Weights of a small image captioner.
Training: adamw at rate 0.0012, 4900 steps, batches of 256.
Rows from block 7 of the image encoder of a small image captioner, named by matrix and row number. Rows with one number belong to one channel. Each number is 200 + 40 x the weight over its row's rms, rounded and kept within 0 to 999. All counts start at 0.
After each channel's rows are labels from the 100 images, of 14848, where the channel reaches its highest value: "patch colour" is the nearest of a few named colours to the mean colour under the peak; "strongest on" is what is common among them. Only what is clearly more common there than usual is listed. The data: rendered rooms with furniture.
# convs0: first 3x3 conv (encoder.blocks.7.convs.0.weight, 96x96x3x3, standardized in use, each kernel summed), inputs 0-47
# convs1: second 3x3 conv (encoder.blocks.7.convs.1.weight, 96x96x3x3, standardized in use, transposed, each kernel summed), outputs 0-47

convs0.29,189,188,197,182,236,232,227,189,195,211,185,222,205,242,253,170,225,265,218,249,263,243,197,199,178,165,147,197,189,141,213,249,158,222,187,239,128,171,221,163,231,135,206,206,134,255,248,223
convs1.29,186,234,282,157,239,180,163,200,207,188,185,168,239,213,176,253,228,208,196,253,183,243,288,233,199,205,231,136,221,155,173,125,146,192,154,174,176,267,163,199,153,310,216,195,229,226,190,189
patch colour: brown
strongest on: table

convs0.54,223,175,189,171,225,167,247,209,168,278,229,202,190,233,232,168,175,241,252,291,213,143,191,263,129,137,172,132,263,216,252,231,210,190,241,243,232,217,191,261,246,153,189,139,128,159,222,249
convs1.54,286,214,221,207,230,114,179,167,204,173,163,213,214,151,186,205,198,194,236,106,240,190,182,265,227,191,175,230,142,192,220,219,149,234,183,205,237,204,254,198,157,208,231,221,237,171,224,246
patch colour: blue
strongest on: lamp

convs0.14,159,208,259,149,204,182,216,223,176,177,319,163,211,206,181,144,132,257,227,215,242,234,198,167,136,168,214,219,213,219,177,226,220,192,198,238,225,165,169,181,201,163,206,260,228,248,126,161
convs1.14,136,168,245,163,208,179,193,254,105,236,175,182,232,166,169,172,198,196,234,200,210,208,243,161,276,229,213,165,171,215,239,170,234,191,168,197,213,186,122,266,191,207,148,159,290,176,163,268
patch colour: white
strongest on: window; count: zero; blue walls

convs0.30,126,167,180,189,194,224,207,216,225,190,185,160,190,178,244,183,178,160,208,239,175,215,226,207,235,154,217,142,169,246,218,235,230,191,181,302,238,233,220,178,147,165,162,181,174,293,183,200
convs1.30,240,274,198,218,210,126,182,240,175,185,170,218,182,185,133,271,270,140,209,125,218,193,215,195,255,253,108,252,171,185,196,267,183,247,181,217,182,185,192,223,227,263,216,236,202,179,173,219
patch colour: brown
strongest on: count: one

convs0.24,235,168,267,142,193,165,217,137,195,186,215,283,199,197,172,186,134,194,184,195,116,209,230,166,238,163,242,208,261,207,227,219,204,214,209,152,171,164,263,206,233,229,226,172,105,238,161,215
convs1.24,216,180,135,232,285,195,281,168,252,205,223,272,176,208,219,135,226,197,240,203,210,198,149,175,218,267,137,278,173,199,203,204,215,264,217,176,248,242,167,200,280,183,201,245,288,185,226,154
patch colour: grey
strongest on: count: zero; red walls

convs0.55,159,160,119,209,221,291,265,177,132,182,182,245,198,188,250,242,153,159,255,182,166,228,252,115,237,161,227,197,142,225,220,154,226,208,183,267,181,276,216,198,130,211,163,248,127,230,226,194
convs1.55,210,204,180,187,187,274,210,185,188,243,247,238,155,243,181,240,228,119,196,213,283,228,207,185,222,192,173,245,141,186,183,251,157,180,209,236,197,119,229,158,218,134,195,224,139,154,190,267
patch colour: black
strongest on: white walls

convs0.16,197,184,190,200,278,254,163,211,131,238,283,235,256,261,132,180,140,249,180,188,234,145,204,197,173,173,238,228,255,182,192,231,230,187,116,227,195,178,156,170,237,109,141,200,187,235,239,164
convs1.16,132,162,276,168,201,212,217,215,134,218,205,108,258,165,198,201,149,157,209,239,190,150,259,198,242,218,263,173,177,216,180,141,232,205,211,169,240,242,178,249,167,250,145,173,261,242,189,182
patch colour: grey
strongest on: window; count: zero; green walls

convs0.74,242,187,208,252,272,215,201,188,229,130,146,178,216,158,189,173,206,139,182,161,112,229,269,179,181,178,215,214,160,173,165,228,201,225,190,181,191,169,174,209,187,245,140,212,184,228,132,224
convs1.74,192,168,192,140,203,174,249,170,171,220,129,155,132,166,172,179,187,135,179,235,225,147,230,220,199,225,168,178,196,188,204,227,165,174,202,198,199,205,258,197,179,212,173,243,269,187,97,178
patch colour: grey
strongest on: count: zero; black walls; brown walls

convs0.72,200,138,213,107,236,206,215,216,182,256,190,198,192,187,181,127,135,245,148,140,274,146,160,185,183,161,256,181,238,169,203,177,209,195,295,204,172,241,242,181,168,204,211,213,138,171,209,146
convs1.72,263,277,207,143,169,163,211,193,94,182,177,173,199,228,153,237,173,180,229,85,188,195,254,273,225,202,191,232,205,211,277,153,158,212,191,223,161,202,233,178,194,207,175,181,180,167,169,284
patch colour: blue
strongest on: umbrella

convs0.42,202,211,175,237,181,229,188,154,222,198,143,239,210,161,234,178,288,200,210,200,235,221,193,220,118,150,266,115,216,257,229,236,210,211,215,209,181,183,246,205,189,169,174,193,209,189,165,185
convs1.42,212,167,208,225,184,217,226,167,219,233,213,214,207,238,205,175,173,169,251,163,231,187,157,183,184,189,255,202,193,336,209,196,183,170,230,180,131,143,224,242,234,228,163,231,168,198,185,201
patch colour: brown
strongest on: lamp; largest object: lamp